Rows from block 3 of a small audio frame classifier, named by matrix and row number. Rows with one number belong to one channel. Each number is 128 + 32 x the weight over its row's rms, rounded and kept within 0 to 255. All counts start at 0.
Before each channel's rows are labels from the 100 clips, of 14848, where the channel reaches its highest value: "strongest on" is what is common among them. Only what is clearly more common there than usual is listed. The data: phrases spoken by 400 fixed synthetic voices. In brackets: how many of the 100.
# convs0: first width-9 conv (model.blocks.3.convs.0.weight, 192x192x9, each kernel summed), inputs 0-95
# convs1: second width-9 conv (model.blocks.3.convs.1.weight, 192x192x9, transposed, each kernel summed), outputs 0-95

strongest on: /æ/ (59)
convs0.175 [117 119  60 138 165 141 120  78 208 107 105 114 111 116  97  68 147 112 121 121 152  70  86 217 134 145 140 151 157 107 140  77 135 136 104 130 134 157 148 132 133 155  89  70 132 154 127 103 162  74 220 126 107  99 128 155 138 120  98 160 108 137 159 113 128  68 138 172 113  96  73 102 165 126  63  86 118 118 117 111 123 189 111  98 129 103 175 126  68 101  97  95 152 127 128 132]
convs1.175 [133 167 119 113 121 171 128 154  80 169 109 150 154  22 122  36 103  91 186 111 177 121  72  82 103 159  83 147 121 160 170 171  99 152 193  90 107 100 121 144 140 156 151 140 105 119 136 146 144  64 133 129 163 133 147  89 133 108 149 123 143 131  86 104 111 104  97 125  85 162  94 110 131 137 175 148 144 171 132 124  91 141 165 146 151  99 114 152 130  74 151 155  93 167 106 113]

strongest on: fast speaker (54)
convs0.163 [152 120 146 121 111  89 103 145 151  96 138  77 157  52 179  78 169  78 128  69 110 112 129 138 145 106 117 124  99 124  95  92 109 120 123 165 133 154 164 105  98 118 133 132 144 147 100 119 124 143 115 143 126 166 158 161  89 163  69  94 137  54 137 122 147  86 135 166 182 119 158 192  93 157 145 152 131 108 150  96 164 167 141  94 127 129 107 115  93 111 111  66 111  90 117 166]
convs1.163 [150 132  98 110  55 146  70 163 150 188 128 116  71 158 139 160 129 151 116  60 136  99 104 156  90 161 114 109  97  49 174 153 122 106 163 115 128 106 125 146 115 130  65  98 105  93  81 143 177 138 133  71  99  85 112 119  91 142 134  64 158  90 185 158 119 104 114 145 178 119 152  82 176 152 125  98 151  81  65 100  86 139 129 176 106 199 165 100 146 129 166 161 131 171  94 115]

strongest on: fast speaker (55)
convs0.57 [ 85 102 125 144  94 101  76 125 188 111 167 106  95 137 122 121 194 128 132 161 188 121 159 108 144 126 187  87 165 128 179 143  68 153 122 164 126 193 145  86 137  91 152 138 123 128 247 106 134 105  52 130 137 144 158 103 161 120 140 110 105 170 128 138 151 121 113 102 127  95 131 137  84 153 101 111 110 117 114 156 138 164 180 111 135 114  92 147 122 145  86 172 129 164 137 107]
convs1.57 [133  88 167  63 150  79  92 148 169 141 115 141  61 101 141  88  82 114 137 129 161 150 118  94  70 171 101 143 105  94 152 141 106 156 174  72 125 100 145 114 143 137 176 146 125 110 136 165 100 172  78 158  84 180 125 143 169 100 163 144 134  82 188 100  71 123 111 137 114  92 177 157 147 149 177 140 107  97 152  42 133  39  61 125 129 118 135 154 117 101 135 200 103 177 113 118]

strongest on: /æ/ (74); child-like voice (47); /ŋ/ (29)
convs0.174 [123  98  86 102 126 116 126 114 126 189 169 103 116 124  85  74 102 119 162 118 103 129 133 120 158 101 143 116 160 142 108 137 139 171 148  98 103  99  80  88  96 156 102 165 168 100 115  64 124  96 117 121 156 108 114 109 153 104 100 102 122 123 169  59 107 167 177 165 147 111 121 114 105 143 104 133 158  67 114  69 165  97  68 131 105 153 145 138 114  62   0 146 105 124 119  93]
convs1.174 [ 91 161 136  98 195 124 130  93 134 137 128  75  94 121 116 100  97  68 137 139 137 108  23 111 124 157  79 126 101 122 165 134 113 109 191 141 124 117 128 126 150 116 165 128  87 185 100 145 121  99  65 141 143 141 142 150 106 154 152 165  90 145 181  28 113 105 121 113  88 196 102 132 120 114 145 154 134 190 125 119 106 133 158 138 130  94 127 131 102  97 107  81 141 108 160 157]

strongest on: reverberation (96)
convs0.55 [172 106 145 136 141  85 111 165 120 129 181 150 146 187 137 164  80 126 133 142 109 170 136 155 150 130 110 152 112 119  66  98 158 104  73  54  80  84 104 143 165  76  81 164 147 101  47 150 188  70 175 121 105  86  90 123 132  97 163 103 196 158 148 132 153 145 136 113 122 102 159 127 156 124  95  97 152 151 133 170 147  99  97 105 107 118 106 111 108 121 150 124 127 129  78 117]
convs1.55 [122 114 156 101 158 159 136 109 132 133 121  98 125 160 161  92 164 127 147 110 168 109 124 149 128 132  85 130 138  68 160 123 168  97 142 135 127 139 135 133  79 127 103 114 149 155  86 175 112 122  58 152  77 147  70 194  77 178 120 151  71 177  78 162 188 112 118 137  95 160 108 173 152 111 118 136 131 116 156 117 127 146  87  84  52 173 165 165 103 119 127 138 132 176  91 148]

strongest on: fast speaker (49); white noise (36)
convs0.72 [114 110 118 147  83 138 106 106 185 131 177 182 123  70 131  91 184 133  77 123  80 133 126 106 103 127 124 148 161 137 101 111  97 124  86 182 199 187 154 156 191 110 154  69 138  99 143 155 146 109 149 212 119 104 129 161 170 111 145 135 138 133 106 129 144  78 155 172 109  84 129 137 166 114 133 151  95  78 159 109 117 137 144 159 128 121 158 124  90 155 117 170  85 150 115 121]
convs1.72 [113 103 159 141  88 133 119 138 128 106  70 187 185 198 106 189 120 134  96  88  89  88 182 155  67 136 108 175  96  83 106 152 152 125 103 122 109 125 118 144  52 110  92 131 115  81 154  87 179  97 213  40 190  94 179  74 151  95 151 133 113 119 170 112  89 115 104 128 111  75 104 126 139 130  97 117 121 127 141 116 110 145 106 103 124 124 168 127 159 106 126 129 117 117 160 108]

strongest on: fast speaker (47)
convs0.68 [106 150 172 100 170  52 110 170  48 153 129 192 198 159 102 121  98 134 138 124 121 111 152 100  76 164 189 137 100  86  31 149  65 102 121 121 123  72 110 162 144 136  44 116 149 154 116 166 169 184 182 146 118 149  97 106 137 119 176 125 116  97 128  75  87 116 105 130  73 137 150 135 153  92 102 170 140 158  95 146 138 117 103 119 176 152 104 127 112 148  96 114 202  92 181 113]
convs1.68 [128 138 135  94  91 129 170 111 140 122 143 119  94 146  65 172 135  98 139  63 118 197 147 112 141  90 103 123 101  92 161 115 141 172  98 159  66 153 109 152 105 153 120 143 137 102 193  86 173 100 150  95 123 131 140 133 110 143 124  56 163 169 158 106 123 101 106 114 140 119 161 148 110 143 125 102 154 120 149 165 119 112 144 118  83 133 136 141 159 156 167 128  98 101 119 102]

strongest on: /w/ (65); pink noise (38)
convs0.135 [ 97 123 129 131  67 100 123 137 112 144 156 126 153 120 123 164 112 108 156 103 152  91 115 143 117 148 199 105 113 103 119  61  66 118 141 190 148 116 122 116 140 121  80 136 103  90 130 118 106 116 151 125 148 134  96 151 181  68 158 123 128 118  98 120 134 112 196 167 129 114 218  95 124 112  77 155  84  76 120  72 140  92 128 167 142  97  87 130  98 117 134 108  95  76  84 176]
convs1.135 [ 98 175 107 145 119 161  59 121 104 139 122 199 143 193  74 205  93 157  93  89 135  99 161 137  34 166  96 135 126 106 106 138  93 137  81 114 125  87 112 117  84 141 119 167 152  92 138  39 182  96 181  62 146  76 183  88 152  79 111 108  78 100 117 154 141 127 101 130 150 120 123 135 112 134 113  97 146 105 154 105 140 159 153 100  86 136  78 145  98 121 111 124 122 120 169  96]

strongest on: /w/ (81); reverberation (63)
convs0.81 [133 102 104 166 160 110 153 115 135 113 163 154 104  74  97  97  67 153 128 102 169 162 103 193 120 123 101 144 158  79  37 154  54 108  89  69 155  99 138 146 128 172 133  87  80 129  80 105 142 128 111 134 139  98  82 109  97  40 134  99  95  90 132  97 143 117 154 142 142 102 181 104 104  77 139 110 104  83 115  89 112 141  90  98 122 136 108 134  82  93 121 130  89 118  96 139]
convs1.81 [121  75 132 145 161 110  97 114  75 128 144 135 147  72 156 112  92  99  98 122 134  88 131 118  98 131 119  89 115 142 111 159  83 120  53 153 187 148 150 153 108 134 117  93  62 104  89 119 122 136 146  97 128  97 179 148 132 125 102 143 121 129 117 178 131 127 137 162 167 145 126 155 124 145 122 101 104 130 173 110 121  93 155  86 171  82  85 113 115 120 114 133 114 129  96 118]

strongest on: /æ/ (79); /ð/ (33)
convs0.155 [ 50 135  87 115 111 158 147  41 102 159 121 142  68 127 104 109  80  91 120  76 140 146 104 139 107 112  90 151 178  98 100 114 134  95 185 121 116 129 111  90 149 131 174 130  79 100 153 108 110 115 116 125 152 147 188 131 167  91 155 133 137 105 110 150 125  68 126 118 118 121 112  76 173  68  95 146 107  99  94 166 139 130 115 127  73 132 127 172  58 141 107  72  61 120 149 127]
convs1.155 [100 153 113 142 156  50 109 101 109  88 107  91 113 116 132  96 106 130 151 155 137 106  78  97 109 122 108  91 106 112 129 175  75 124  91 140 131 147  85 103 126 129 169  95  54 127 120 118 120 134 167 146  84  80 208  98 116 119 149  88 168 148 154  87  91 115 132  78 154 122  86 194 151 105 151  75  55 104 207 155  96  76 145 102 176  34  81 136 103 107 136 132 162 141 163  85]

strongest on: /ə/ (98); reverberation (73); /ʃ/ (38); text has "station" (31)
convs0.45 [108 119 125 133 136 118 140 131 111 165 153 138 161 110 127  55  86 120 151  85 138 159 148 135 137 169 139 156 116 113 141 150 112  67  74 166 159 179  87  92 149 147 114 170  51 106 151  73 142 120 154 106 170 135 131 127 151 116  41 143 108 126 132 140 113 122 103 107 165 103 163  64 154 113 112 101 125  89 107 133 108 101 182 105 100  94 133 116 135 110  62 119  98 143 128 145]
convs1.45 [118  98 139 148 154  98 119 156  96 149 139 130 162 160  95 148 113  90  75 157 141  81 113 118  94  93  70  14 122 151 116 147 152 128 191 134 197 118 176  33 127 153 117 155 122 117 159 135  75 132  72 152  93 167 133  97 110 175  68 137 130 131  96  13 154 176 127  91  91 125 123 153 138  96 119 152 170  86 172 133 123  94  94 130 155 103  99 171 105 127 141  89 128 158  99 138]

strongest on: /w/ (62)
convs0.70 [ 77 117  88 145 123  87 132  90 168 159 155 152 152 119 112  67 130 146 129 151 105 141 103  76 133 147 152 134 112 144 111 112  76 126 138  84 153 141 108 139 153 121 142 105  97 152 147 139 114 158 182 142 147 150 150 107 165 167 146 138  79 111 130 106  84  75 151  73  75  99  97 136 101 165 121  76  94  36 137  64  99 132 102  53 125 135 148 170 135  78 148 106 109 122 106 192]
convs1.70 [108 127  86 139 131 149 114  83 165 179  72 165 140 147 169 139 168 150 142 120 100 113 127 113  60 137 154 105 134 129 104 148 129 157 176  70  97 122 128 157 134 112 132  57 144  99 158  89 112  67 169  81 162 102 188  87 143 148  78  77 143  65 111 151 124 107 153 179 165 130  99 161 126 164  87 101 116 161 118 125 125 132 162  94 140 117 125  72 113 105 103 112 124 140 147  90]

strongest on: /ə/ (66); fast speaker (58)
convs0.149 [115 156 131 108 101  57 110 124 169  97 113  99 132 126 108 158 107  81 134 127 106  84 112  34 107 146 139 219 100 137  74 140 153 140 159 134 127 181 163 119 192 135 104  65 146 171 116 126  95 132 101 109 148 109 132 142 130 102 157 139  74 140  94 111 107 144 146 175 156 101 157 155 136 135 146 141 107 110 136 133  98 148 110 105 137 137 135 127  91 104 121  80 120 113 129  87]
convs1.149 [114 132  78 148 105 148  69 180 193 117 105  98 187 119 139 154 171 105 119  78 131 157 165  78 134 108 117 167  96 120 129 129 100 137  90 133  88 103 100 113  87 132 133 196 135 125 166 141 196 130 168 102 207  95 146 112 139 117 118  84  91 119 166 110  98  79 114 111 154 143 125  72 142 144 135  81 169 136 169 171 124 175 189 104  79 111 182  87 132 118 145 172  76 171  92 131]

strongest on: fast speaker (60); /ð/ (45)
convs0.33 [ 83 140  70 119 127  10 123  86 202 124  99 120 149 118 100 121 171 152 119 124 131 161 112 141 122 105 116 126 140 136 146 186 165 115  98  92 132 181 137 129  73 140 144 151 137 102 135 120 141  92 230  84 159 112 149 101 161 168 103 108  89 134 135  93 135  99  98 148 168 117  85  87 137 122 100 126 111 114 136  54  95 154  63 100 106 124  92  57 126 108 102  43 126 117 137 112]
convs1.33 [128  98  84 165 104 110  78 171  71 177 124 173  99 160  85 211 170 142 130  89 157 117 192 157  96 100  79 153 157 140 173 120 119 179 166 119 120 153 118 153 102 123  68 163 143 128 157  98 114 136 140  76 151  83 167  89 122 128 110  72  71 101 198 131 131  96  70 143 102 136 125 146 156 164 141 101 123 160 143 115 141 179 183 126  90 126 216 116 193 100 160 114 108  96  54 157]

strongest on: slow speaker (48)
convs0.125 [121 157 112 164 135 119 135  60 166  86  96 146 173 129 108  80 133 141 102 139 134 130 141 142 102 178 128  89 107 109 111 106   0 109 190 118  75 125  84 121 119  97 106 124 139 151 130 172 142 143 161  91 105 122 139 120 129 103 118 138 117 132 105 137 130 154 125 171  99 117 154 114 162 160 109 143 130 136 121  73 135 137 103 118 132 153  73 132 117 109 127 180 137 147 105 189]
convs1.125 [110 127 135  88 148 102 165 111 108 136 123 153  77 169 101 150 129 110 163 119 126 118 133  73 156 126 120 127 114 162 117 128 170 121 118 121 123 121 147 100 149 132 157  89 140 109 148 119 107 130  74 157  94 174 111 128 115 161 145 132 140 118 116 116 118 143 141 126 126 144  97 131  99 110 117 155  93 146 120 170 142 135 130 129  75 113  73 200   0 176  97  99 150 112 137   7]

strongest on: /w/ (78)
convs0.143 [111 152 160 163  48 156 116  87 128 176 101 121 115 124 108 156  91 114 108  62 133  96 117 170 142 103 118 133 144 110 123 149 164 208 144 114 113  84 147  90 147 150 130 142 107  55  80 221 123  77 122 124 142 121 120 136 106 107 158  64  76 104 157 116 119 123 139 113 132 142 106 114  98  99 162  91  96  99 111 142  97 144  71 131 116  82 126  85  79  56 155  92  92 117 175 119]
convs1.143 [166 154 122 136  95 154 127 146  75 162 136 206 157 196  55 177 116 129 158  75 161  97 142 122 116 105  83 112 134 157 170 136 126  98 151  98 162 129 133 103 122 152 122 159 111 155 120 140 135  96 164  82 117 127 132  96 128 158 137 171  75 123 171 135 107 129 157  69  48 128 118 147  52 104 110 160  47 177 133 165 124 143 131 139 143  66 136 128 154  87 122 127 188  69 198 114]

strongest on: /æ/ (78); /ð/ (37)
convs0.61 [112 172 169 100  72  79 116  69 154  95 143 150 133  98  96 175 110 161 131 143 154 155 103 147 147 134 128 179 145  99 134  92  96 104 107 114 124 150 174 131  91 118 117 126  78 127 167  60 144  97 128 109 130 124 158 171 105 152  76 115 122 131 112 143 105 114 109  66 131  80 167 104 118  60  98 139  84 127 144 110 138 166 139  90 155 138  94  68 179  98 134  53 134 147 129 211]
convs1.61 [ 96 142  74 144 133 100  80 160 132 114 125 144 106 160  68 233 153 107 129  53 119 110 125  74  90 137 115  75 148  85 154 103 109 111 139 138 153 183 121 142 151 126  79 112 199 186 161 129  98 157 134  73 100 139 148 174 168 159  79  63 138  88 210 158  73 136 125 112 140  82 146 120 155 123 150  81 134 138  96 111  92 133 136 166 134 128 112  59 170  81 131 151 126 132  71  81]

strongest on: reverberation (84)
convs0.47 [157 142 109 151 106  86 121  87 163 108 159 121  67  86 135 108 114  97 114 117 100  90 146 121 158  77 138 105 126 103  76 145 118 156 132  72  86  87  97 145  92 138 124 128 128 129  45 159 109 120 142 103 129 102 164 202 104 120  83 104  72 135 144 155 128 131 126 139 124 103 124  87 124 125 146 114 112 132 112  60 109  96  88 145 134  93 127  87 135  91 124  72  59  64  45 113]
convs1.47 [133 100  85 131 196 141 136 118 165  92  93 193 124 127 176 147 171 149  80  61 139 123  87 135 128 123 165 137  99 173 106 130 105 139 117 170 155 141 173 130  93 163 106 132 100 117  82 101 134 160 177 107 102 114 120  83 198 132 132 135  71  97 128 161 115 129 167 102 142 161 107 152 100 106 119 102 161 163 130 102 120 158 169  85 138 198 177 121 152 105 144 118 178  80 111 121]

strongest on: /ɹ/ (91); child-like voice (70); /v/ (44); text has "very" (31)
convs0.44 [146 110 129 171  67  89  82 121 169  75  92 131 113 147 115 101 112 116 127 129 126 128 124  72 120 106  64 114  96 153  96 170  83 102  61  91 152  99  93 167 136  93 149  89 143  51  79  82  99 146 165 105 124 110 112 158 141 105 147 147  90 100 153 106 107 109 161 129 173  82 132 143 116 163 105 160  64  75 124 124 129 109 126 145 129 101 147 118  97 121  69  96 111 128 108  53]
convs1.44 [ 78 113  71 110 193 152 123  90  90 124 158 141  87 176 156 181 145 184 109 148 102 127 127  42 130 125 111 121 115 132  83 171 154 134 101 121  79 132 144 117 122  95 125 134 104 176  90  74 164 162 108 169 130 103 113 167 122 153 105 133  57 115  85 133 148  69 152 150 124 178 120 152 130 146 133 120 170 172 140  87 117 104 125  85 153 173 160 109  54 111 160 169 182 180 123  76]

strongest on: /tʃ/ (75); /dʒ/ (45); text has "search" (25)
convs0.136 [164 140 102 131 135  90 206 102 185 158 133 148 103 173  78 102 163 104 147 131 107 123 126 120 158 118  98 191  88  97 110 118 176 142 160 161 179 114 131 123  67 173 148 145 139 102  77 139 144 116 113 139  96 108 114 129 132 100 126 108 184 111 129 122 113 138 137 130 116 106 165  93  87  98 125 127 127 164 104  98 113 142  61  82 106 146 101  81 113 157 168  85 103 129 132 163]
convs1.136 [ 80 139 165 117  99 107 120 130  86 167 130 101 116 109 124 114 149  98 109 142 103 132  97  99 111 133  94 154 194 139 121 159 184 124 149 121  92 119 113 138  77 126 123  75 155 115 144 116 105 157 127  89 116 144 165  47 159  92 137  98 122 171  35 101  98  90 146 114 175  76 114 104 108 167  92 121 201 108 170 133 131 107  82 111 149 157  85 144 101  72 108 145 167 160 138  99]

strongest on: /ɹ/ (88); text has "right" (27)
convs0.169 [138 122  98 109 120  93 137 108 118 123 177  98 115 178 113 128  74  99 118 131 120 156 185 110 155 113 118 137 113 156  92  99 122 144 114   0 109  37 123 106 138 153 109 136 142  86  76 131 107 112 150  94 137  69 112 112 122  64 137  85 136 128 110  94  96 133 102 153 109 101 131 137 126 123  94 154 123 164 172  96 138 157  73 101 145 153 153 110 135 129 115 113 140 145  49 154]
convs1.169 [143 142 141 102  86 112 154 126 157 139 149 161 143 119 109 115 143 120 150 135 115 132 157 150 154 127  98 103 153 115 133 118 137 145 133 170 146 124 118 142 131 123 134 137 145 164  63 165 123 159  34 164 119 207  33 205  57 182 138 170 114 152 109  90 113 151  71 141  75 112 123 175 118 142 148 100 131 117 125 157 137 102 156 122 158 133 122 113 136 151 133 124 124 119 155  98]

strongest on: /ə/ (88); text has "apple" (26)
convs0.21 [ 73  86 138 110 102 129 159 148 138 167 123  52 137 125 101  82 144 135 129 131 135 164  78 131 141 139 115 172 101 111 125 143  76 112 123 153 108 170 136 121 156 147  86  75 106 136 143   0 138  74 139 134  85 114 144 161 150  89 145 119 112 151 118 136  92 144 150 145 129  97 147  57 129 133 104  94 108 127 163 153 101 161 127  60 162 132 144  92  73 141  77 122 149 105 135 132]
convs1.21 [137 133 103 143 100  84  96 200  96 142  81 157  99 157  86 172 134 128 135  89 148 129  83 182 120 177  93  75 145  93  91 145 140  83 154  90 127 139  73  79  59 124 116 100 179 102 137  99 138  64 189 110 145  96 185 131 153 133 114  66 115 117 116 159 143  70 109 109 101 116  81 146 118 110 104 122 143 119 155 120 166 160 123 168 118 126  93 138 168  90 141  83 138 134 113 109]

strongest on: /dʒ/ (51)
convs0.159 [108 113 117 147 104 109 111 110 127  75 114 138 101  98  87 158  75  88 100 161  77 116 103 139 120 146 158 147 100 113  58  88 155 114 106 104 112 134 134 171 149 145 145 127 167 138 136 150 147 113  94 118 121  74  22 107  83  69 168 114 112 115  97 123 145 125  86 171 125 107  93 130  92 172 171 145  86  77  88  98 137 105  92 111 132 133  93 106 142 143 123 145  78 120 120 129]
convs1.159 [186 142 137 186 102  94 146 179 131 226 120 126 127  62  90 121 113 120 127  90  84 135 181 109 150 139 129  78 128  88 118  98 172 120 132 143  99 183  72 161 116 104  98 141 126 126 159 113 204 128 133 113  77  68 169 135 154 120  97 126  72 163 100  83 164 118 168 118 130 121 149  89 127 143 135  72 120  77 180 154 105 152  91 154 130 170 107 117  89 172 119 113 107  98 102 154]

strongest on: /w/ (70); /aɪ/ (67); reverberation (65); text has "quiet" (39)
convs0.9 [103 145 159 119 105 123 163  37 185 184 132 148 164 156 132 120 120  95 128 123 162 131  86  57 129  96 151 147 116 110 144 103 131 151 133 129  87 160 126 155 126 138 126  65  96 122 107 143 114  94 163 149 135  97 112 150 173 128 137 138 103 134 103 138 128 107 152 141 129  63  50  92 147 144 108 106 138 113 128 111 129 170 151  71 151 176 164 145 119 131 132  50  15 135 140 104]
convs1.9 [138 127 121  90 162 126 124  31 190  94 117 139 165 160 165 116 160  94 160  81 159 104 123  71 159 145 105  98 113 126  96 145  37 116 165 151 130 147 139 135 149 144 134  87 127 115 127 155 109  76 102 156  86 143 103  84 139 156 149 116 124 131 104 143  78 148 140 105 129 154  82 153 144 130 126 171 131 114 117 151 104 110 120 132 182  75  97 167  82 109  90  95 116 113 185  92]

strongest on: fast speaker (56)
convs0.109 [132 143 139 122 166  86 147 161 127  70 107 146 133  67 112 118  56 107 180 122 129 124 146 142  77 159 115 116 122  42  43  90 119 126 130  77 120  73  83 144 138  92 117 127 111 124  98 121 143 170 147 140  99 133 117 182 144 129 165 136  72 119 108 107 119 126 144 192 110 111 169 108 171 105  51 122 154 138  94 139 182 144  84  99 140 126 107  64 149 147 179 128 128 171 131 110]
convs1.109 [ 90 139 123 128  84 187 100 123 151 158 168 138 102 133  98 167 109 183  49 158 151 142 148 123 128 145  94  91 144 143 104 154  79 102  73 152 109 164 159 103 104 187  97 158 124  89 154 148 189 112 178  91 200 110  96 166  90 118  97  74 129 108 151 113  86  76 115  96 159 132 182 105 109 139 212 125 147 130 119 102 126 119 127 140  57 143 151 129 121 150 185 169 104 163 126 116]

strongest on: /æ/ (99); deep voice (77)
convs0.98 [108  82 123 133 157 139 100 181 127 178 115 116 182  92 119  69 132 101 166  96 100 120 148 141 152 156 146 154 150 125 101 142 149  82  91 116 112 139  96 104  68 123  96 114 132 105 132 122 149 124 211  96 134 125  87 138 101 129 146 138 136 124 126  51 130 109 104 140 106 122 104  91  58 103 128  61 136 131 121 113  76  80 123 139 123 134 105 119 101  96  93 171 163 109  92  91]
convs1.98 [123  58 157 157  98 179  97  98  53 126  69 147 116 139 137 102 130  35 105  94 151  98 163  94 163  85 145  85  98 118 134 132  85  55 139 138 149 134 125 120 160 114 135  96 135 100 140 129 147 121 114 123  68 127 146 150 127 134 149 140 116 134 124 134 125 149 115 127 138 148  89 136 107 101 113 125  90 131 120 128 105 113 145 144 187  62 173 126 153 112  86 122 143 138 134 155]

strongest on: reverberation (81); /ɝ/ (73)
convs0.122 [123 106 115  97 159 120 155  99 122 135 161 160 109 103  77 164  92 181 149 148 133 107 135 189 127 174 167 151 140 137  96  87 149 157  88 138 129  95  71 131 101 140 106 137 147  88  81 106 184 129  97 139 151  55 131 133 112  86 104 147  95 133 106 160  76  66 108 159 130  82 132 113 151  86 123 144  67  89  72  54  94  93 126  97 100 104 136  73 121 163 111  79 142 130  75 110]
convs1.122 [127 142  91 171 102 144 129 155 124 124  88 140 173  18 162  72 146  59 170  90 147 136 115 130 115 173 133 121 128 202 172 174 135 139 159 137 182 120 158  88 178 137 181 152  76 142 103 120 144 123 145 132 169 179 117 206 128 145 139 179  88 136 114 111 129 149 135  98 133 137 189  99 149 135 157 149 158 121 137 176 118 145 142 182 119 135 124 106 169 132 110 132  73 170 109 195]

strongest on: /tʃ/ (40); text has "watched" (27)
convs0.86 [ 87 102 143 129 124 112  92 129 172  94 148 157 139 149 101 134  98 124 119  87  80 118 139 109 156 113  95 106 139 104 132 101 143 143  68 141 146 152  38 131 148  71 139 131 153  77 107 125 123 146 114 139 126  88 109 127 111 157 137 121 111 173 134  89 107 124  88 147 126  74 162 117 109  78 111 152 138  81 119 131 125  90 139 120  84 103 148 110  29 129 123 112 117  80 151  80]
convs1.86 [127 122 114 153 128 147  69  93 146 136 120 134  77 109 125 132 172 115 111  58 118 115 169  90 116  73 126 126  90 112 136 154 153 162 164 145 141 105 189 116 126  69 125 147  73 131 163 119 199 162 178 118 109  99 134 124 138 101  94 140 126 152 153 144 131 111 158 113 135 143 121 181 121 137 105 137 142 157 141 160 134  41 137 126 207  94 155 107 113 163  99  92 136 108 111  91]

strongest on: fast speaker (57); /dʒ/ (38)
convs0.106 [100 144 147 144 115  88 122 130 172  89  90 119 154 124 121 148 154  65 111 144 117 113 174  72  62  82 118  97 123 115 101  92  89 144 165 113 129 206  95  96 164 113 121 139 117 130 132 122 146 183  85 142 103 132 110 178 131 118 105 171 126 130 137 143 105 133 151 157  99  89 141 132  83 127 119  97 106 103 137 149 109 111 159  95 152 134  49 114  97 143 154 130  92 163 139 144]
convs1.106 [ 78 107 123  98 119  59  93 117 138 158 128 106 109 130  71 146 113  91 157  65 174 150 157   4 158  85 134 108 126 145 139 143 195 121 110 132  59 142 157 124 123 109 148  86 118  66 140 132 114 187 128 166 113 111 198 107 140 113 119 114 129 146 204  41 120 164  87 117 173 128 158 111 118 135 122 158 139 140 212 149  86 126 112 119 171 110 143 120 112  93 126 130 149 131  92  46]

strongest on: slow speaker (52)
convs0.76 [147 106 172 156 154 114 154 148 145 129 172 140 161 147 128 129  98 144 137  55 118 127 131 128 135 106 134 136 123   0 106 158 147 146  98 114 101 111  61 124 146 132 108 131 175 137  90 169 116 131 110 120  97  85  89 122 109 143 122  91 139  92 124 110  96 135 112 202 134 138 140 104 125 134 161  95 132 200  71 161 117  93 122 147  77 186 101  80 145 131 146  70 103  67 110  83]
convs1.76 [180  63 143 117  94 148 171  75 134 142 119 159  68  87  94 130 102 103 131  90 119 155 171 133 155  83 103  68 123 100 158 105 145 157 185 161 184  70 150 124 151 133 148 118 108 122 146 152 105  90 132  78  57  92  94 137 103 143 120 132 108 135 138  58 151 134  94  98  79 135 142 169 172 147 138 120 153 169 138 155  86  69  92 133 123 122 119 125 157 117 120 120 144  71 140  94]

strongest on: /ɹ/ (93); /ɛ/ (63); /v/ (44)
convs0.13 [129 121 145 176 152  77 113  95 139 106 153 129  89  54 132 188  49 162 130 150 121  79 132 139 151 144  45 150 111 105 103 142 172 135  75 102 139 119 119 166  84  76 125 102 128 104  81 177 167 142 143 111 145 114  88 163 120 128 138  91 121 121 142 166  91  61  65 129  98  79 170 108  80  96 109 145   0  78 126  63 107  94  76 112  80 147 147 115 114 107 122 152 150 100  88 129]
convs1.13 [101 120 182 154 116 128  78  99 159 140 156  81 122  77 158  88 126  99 120 140 107 133 108  85  86 113  96  97 104 105  79 138 106 112 202 110 112 131  99 101 127 111 174  72  85 129 104 132 140 137 143 136 114 110 200 106 140  92 170 165 131  88 115 135 146  71 136  60 158 134  93 108 160 133 161 113  69 152 105 153 120  75 167 142 168   9 121 152 114 172  90 107 116 177 140 144]

strongest on: /dʒ/ (80); /eɪ/ (68); /tʃ/ (50); text has "change" (37)
convs0.12 [124 109 114 139 138 125 119 119  95 119 136 152 113 101 119 148 115 215 101 106  69 139 110 136 140 160  82  99 126 105  43  93 132 122 111  32 137 101  70 121 130 116 134 112 110 101  49 133 154 109 119  79 131  88 141 144 150 132 171  90 105 121 157 130  66 123 162 141 118 124 122 139  61 139 119  85  76 100 130 128  90 127  91 120  83 154 163 134 152 119 120 128 104  99  61  92]
convs1.12 [154  95 131 173  88 156 135  57  75 147  99 149 103 109  82 148 118 136  94 108 148 110 153 153 102  82  94  83 141  83 135 170  97 126 167 120 161  98 163 127 137 136 149 115  77 151 108 158 151  57  89 155  83 146 131 132  66 184 122 194 106 162  94 165 126  92  96  94 131 175 109 162  79 107 151 112  71 152 110 173 108  98 142 132 125  98 120 119 151 169 117 107 148 146 186 111]

strongest on: /ə/ (94); /ɑ/ (61); /m/ (56); fast speaker (51)
convs0.15 [119 125 143 159 104  91 138 145 111 114 155 121 152 152 166 126  78  91 147  63  96 176 152 179 198  87 158 107 153 173 102  92 131 168  94 126 145 105 166 161 130 127 163 121 148  70 121 115 106 111 118  96 186 100 116 117 128  89 128  68  91 132 126 163 165 125 106 124 175 140 100 135  79 167 150 140 121 169  94 120 114 173 113 109 163 173 130 122 147 143 125  26  97  66  88 113]
convs1.15 [126 113 146 156  96 163  71 163 204 156 123 140 132 119  76 167 101 142 131  95  95  53  73 171  71 174 133  78  98  62 133 176 147 130 150 155 134 165  96 166  99 157  67 122 155 122 179 106 151  74 107 115 147  81 160  98 159 145 164 107 134 117  77 159  79 182 125 166 125  95 139 103 174 148  93 133 126  98 128  72  74 122  98 130 122 144 145 115 113 146 100 127 102 114 109 114]